{
  "vocab_size": 67,
  "encoder_norm": "rmsnorm",
  "label_smoothing": 0.05
}
Rows from block 4 of the image encoder of a small image captioner, named by matrix and row number. Rows with one number belong to one neuron. Each number is 500 + 25 x the weight over its row's rms, rounded and kept within 0 to 999. All counts start at 0. Numbers have three digits each.
Before each neuron's rows are labels from the 100 images, of 14976, where the neuron reaches its largest size: "lies over" is the class under the peak. Only what is clearly more common there than usual is listed. The data: pictures of board games with random positions, seen at a slant.
# gate: MLP gate (encoder.blocks.4.mlp.gate.weight, 256x96), inputs 0-95
# fc1: MLP up (encoder.blocks.4.mlp.fc1.weight, 256x96), inputs 0-95
# fc2: MLP down (encoder.blocks.4.mlp.fc2.weight, 96x256, transposed), outputs 0-95

lies over: table
gate.169:560463496483452482529518515521526480475522472500511510477477527492461532495530518543499490432519421505451489472487517492468505524474473503508500503514502480526540519506461515509495530479509480479519478485517501489479497538518484515521501497489494460537506544517462496518500505478464516511
fc1.169:528499462571472493487471492458474505513486505487521483490538512540466442498442506523432511489538541487484532470537492508514504527477478490501507502509512503470505502477529503508497539480501488492516495527511540479490510491485548535488521456466483501488502468538509472476506524495492473503
fc2.169:514471466474512518518520437519526494489547504476531544493485510497538509488489507530436515529464504469493512461509500524486501530512503461448495492501471517478548513502447487467526551511527522502507481548515516507542523499466521503483501514477484459476508509496500514505505511520535504469

lies over: table
gate.128:506513536469494470444538488487483512527452505498484500452470478493476492454472523534542538487550525479509528494487515517520482467512494490542497499448531520558513479498473489526493507519530502500495516496556498491543496490477517487511514503488483537507516504512475482520527477532485536539
fc1.128:537461539434502498468465520465489490545510505444496517493471521493455489521530521497499500496501536525550518540529485511520538512458488498495481512479518523470531481490527518450489506504507496509516503522541477522492514522496516528528510550479507551484483479507490513530518464478502526510
fc2.128:485463491503501485513477477479480507468514562498474554500518534512483494533478543491505465480516475443493468482510506459502510477500557495541511504497474486475502524476533452503502510527507544505485492508484504474463481492501494493479515499493505527484536465501544548461464471486501508449

lies over: table
gate.92:502474514517547485492513532467481525509510488483489498442488455497488497489482527516515518517532502495481493500501534542504522502487540525518441474455528514490504518521483492504515473446507564479516484476511520508499505493458500536464434489499487518561507482518522524480535497490491534519
fc1.92:495440506504493497496476511516470537474517515482547531505485499537488502488523475464506501480493525436533478524515483507533538492460472491513519488527533491525556547539454502516507511508502447546524470479485531458526478498518508497482514507491490505503505491507502520518495485468445526483
fc2.92:511489478489498544437567501500505468533484508534526486520492491530520512530539491476511496543540464451494520506515501464524520486484520522527471505496509521506540521509540510498507495521515526515498492499562521479485462470482526526468518507500501503484482496535459477476466521523494488449

lies over: board
gate.246:496458488458459484489494519516468504453482480422488496486538468490472516498524519444459501501477479476547473512478525498457500508522482488453492504505507477508474507502459468515519477538487479507504470512514523500531503532508511477475526471497479488492467480517526444518501514515518472527
fc1.246:499513513511524477499505450504494443476521530465490482511554481533500504513493493500501501492558468518472513484474524458500489476484496487506511503507488504507499438502519459534490471541482496541530479497472465543484536481481461538524472489487531468507473536455490478511484537497539496486
fc2.246:499498534495516496519487524502435513528525461477489506513477529506533480490521526484497495538498512513463526472497529529535529463493505492536497476470501505492538487464526460462517468540524508522513516476478517530447478475484464543523535454473490507486457484472510520522536514486471507500

lies over: table
gate.9:472527516456505512533506514532506480489520491516508538496520503463501502472503512501549523497526467492501529480451528504506522487464528536486512456534459509487514543496507501552526483482537504448482514515523506479475558500512471469478492493500491501515483512541530494490487498556544549497
fc1.9:435474526494491496514500500530498503495429498498515468520496519504470498484512492488536492525528523507504490530496500450499506476519521545484491485523549520523429512477502458521511492473522498485441505486509499517528502499496441477533512533542466499490542449518485505497511482486513514513
fc2.9:492519490468448461545547537494482451504498522510478536493542524488495523499505514456506531508494519501503468509477487495486509500522483477505484505497496510557515467534518513510441520467489503513487472479505511497489530540519497494516463480503483457478526563474487469516491541543506466474

lies over: board
gate.145:485494504505489480512475536522499519458472468516532468459522494530492500555521526508482526515523531493508477483551536533471473499534453488477458522497508492542500464506494505479476553486533501511522491508516517512521539493449518514495457520548509517531491501537481511486485446505504516510
fc1.145:465528481512485507506558500507482466545497535520513492472487554505520552490462488482447485470535494514526528477478499479483469515500457500499512523503506540485518509463482479538509489529509507514533475500482498507485533513502495540479446454493498533465528507558505518485523511481493514527
fc2.145:472513494502447484483507487464487477511507526491522470456480478505513500512461475475532486491499506545517515551526494512512490501472515457536530517504483456558512434498468482506495522540499496530472525462498500490524468482523507482522487498513454514471501528506528460519500515485530534456

lies over: table
gate.104:506488502505442476533530498507482491516511511491569497487487488486461504477507516504485507479516511516510464483473508544528481464514491484494439463503539486498537479464470485488478540524517503478503541477494482505500502539509527529507500492528466486536496488520513493484551519409505502504
fc1.104:505480493504489487512535455467510476520486454501521509483468516474483445502514496456539526507511425499503482479467499502506518486475500539514517509458486538516493501512523536498483515479474498497486517487544491557494481452519470481541489448446477489483501484458493528516506483502497475497
fc2.104:497523506523489473541481524550503509502501472462469513540558495515506495523517484510465500498503497503517491490532513469471491521539514530536500496485503512466555522498494473447497482513502505486471482491448528463519479539491545508555534474476545485520503514519512478539515468482535483498

lies over: table
gate.250:475508517505492515513463507500486538512523503516514508506510539506493450487518534540501519500497487553506523501481490487515515491483528517477502483502536542511564536498504458523517499468519498480481486485485552489528516445514521503580497514489493522515504548523527530473522524476459533527
fc1.250:521516509519434480448495548495449488493489487541444493520515495507493487475485473478533492501489491474515461504455462520506527505510492497507536524512495505522527485501497480503515483493483520545528522516537521530513486481478465522509471441484491455508477522456507495465463526510513468528
fc2.250:500521546503471534515494526480511513467487521494483475508481471466500485465543492500431496480420492491531503524494481484444498499480507524495479505552537495534483517474507556488542497504547461501507487519483548480489502492488508486476475514520538513494537520469490494494492499476518508490

lies over: board
gate.43:510494550510524493500482472483504560473532513488491460503514502542530474514467580465490476540515493531506479494509494507515505478501477470488454509482518478532482474493520509511501511511492511461477474566543466511519519512533516509534498527476473503490501515515475493534455484484533498475
fc1.43:502499456511501510555487473520516481519483531497515507514454492496482537483496490537484504482472508498451478511485496511478438462506522546498464527483510495505499492456533520516505579538520498473498520487481538477439523528492512521488517475473511525510529516498487506491530522458466504500
fc2.43:510487537534507532507478501456491503521496473468494500507499511497520491466494512496544460474474505519519554490509469470493474515518464511514529518481445468549498454494477527463499464522515525469503441471513515506524533513488508450535497506527512491481537504526451522527491517522479516525

lies over: board
gate.254:520471471480500523481488441526507518469493508477456526504493492500528503504542501524527522516496541508524497519460526472482487475548524521464470527529548514498493513571505485484490509505532513476506476488479465540477530499500506474496487482540520482544487505511521488522491515470476432486
fc1.254:463519473490515472485474529507465521483480463503538494502470482489508467551543507505532443501468541510551510524472571521502526497523500495533511516484504509522510518512530489527508538488449513527470521467506520518493492501499521479502493546475511494487510495525470496512490468442491482530
fc2.254:492496519495481512459536559488495548513474512484547505528519509485506493533517504516503491467506566501496492505503484485513516507531468553455485505494462428530472501533507482508481483481445496519485463525493496463517525500470488486500510494517541446483505477522501469514515475475491514525

lies over: table
gate.40:462519496505480483514512466491490514535536527469502507483510471499442530513493469481505512431508497475527526462563486558514537536528484490486486495509513505482488520528518498479499479484500476498496509505539495503489517455527501446481493549507506465504492491525540488510532496467536535474
fc1.40:492501501480520467501491493523496482510466491516477477496544508551456444511485525491510542501494461512520471461471482552495515502472485486494485498496509482538513502448507510529532534501530505459478498502471486508489519489480480546507443472506518431519506526540480475539480513501490500533
fc2.40:518560457529460484507504463508516544500518477511508499516481489490545486466501476473511500495479496496475511504475452525505484497492474495484517471489514504498525522486518484521517489469499517467515537493449547523535469526566550498475523497517521481524463475514507517565535496515514515518

lies over: table
gate.180:512512486524522492537492472512504502498503556493488486470493477518513517508499499517518462431484495482460513501454523489496506470471467534493536470467517516526516490446491508447486516530503481476447523506508470469515522480545491545488520454488462503518486521551487515507521509519505489534
fc1.180:481482486515523524468506539451493517490537512483527517490547479521478488507469456454432499506490484498478478493460523507523533516467499524509517542507501480470480468473515512528505532531486499496517465518487514514487496507448554516536518507464494473496534498544479517489522492478496485451
fc2.180:482431541510506457521518491464497527511496512478490496481449527471519538529488474537512487504530518497506506524531450506486511527505549549495486510507508469570496516548486493515529482503473529504480499474465468484497525478516510501532491546523503471467493527506476487505493502457518507492

lies over: board
gate.42:536470472460449515478515490507509488533500498521510517458481509465507463503486509506488493478463498502548483489505514527506447488486528524497508530461465468482522488555520495479440438501493520468496495534523477485514479480518466485505522495525520493493480534504532471544527521468510526490
fc1.42:500532456508516508513525491503495442545489528508530532505531490507524484476510463516527537486483513437481480502489486526536487516520514540510458475487494514447508481516466497506504503494482532514490509489477466499521511491497543546542449483495458457491511520496492433503509515514485514526
fc2.42:492530525509464509531445492508493551506513483514511510470469520523502479520482516521505495500452548475486496500498530466496504466526484473542494473542515514493458514517470518519507520488522522499485530525440485477488463520492525508542472489462490489485456478491506564538491473516534503483

lies over: table
gate.95:505501515509495454509511503518540472471537495537504526546520468478461580479533516484540530514526523525501502502490520457487520512530500498490498526467489484542519531464467491490573482532512508511496510480515513525489483496526491526504484527501515462537495455518494522478479521507480502473
fc1.95:519468530526521521506448506503421503507477461516497528500579478513508495497476515524506495496505531494526437514525480489462494470533491487507481535491545519470478526494511482472511543473515519514534496496477538502506512510480512524474527494496496493473564509507483507485486492508476505462
fc2.95:519498505509508471514510491512497515517485586510493501500457484488520517471505466458502563490504501488460495519494486492475484492468485455471503476542465482483474510541473498498499534508505530550486502539489475494522537493519481502477498503492517481489465491476475488563502559505498481449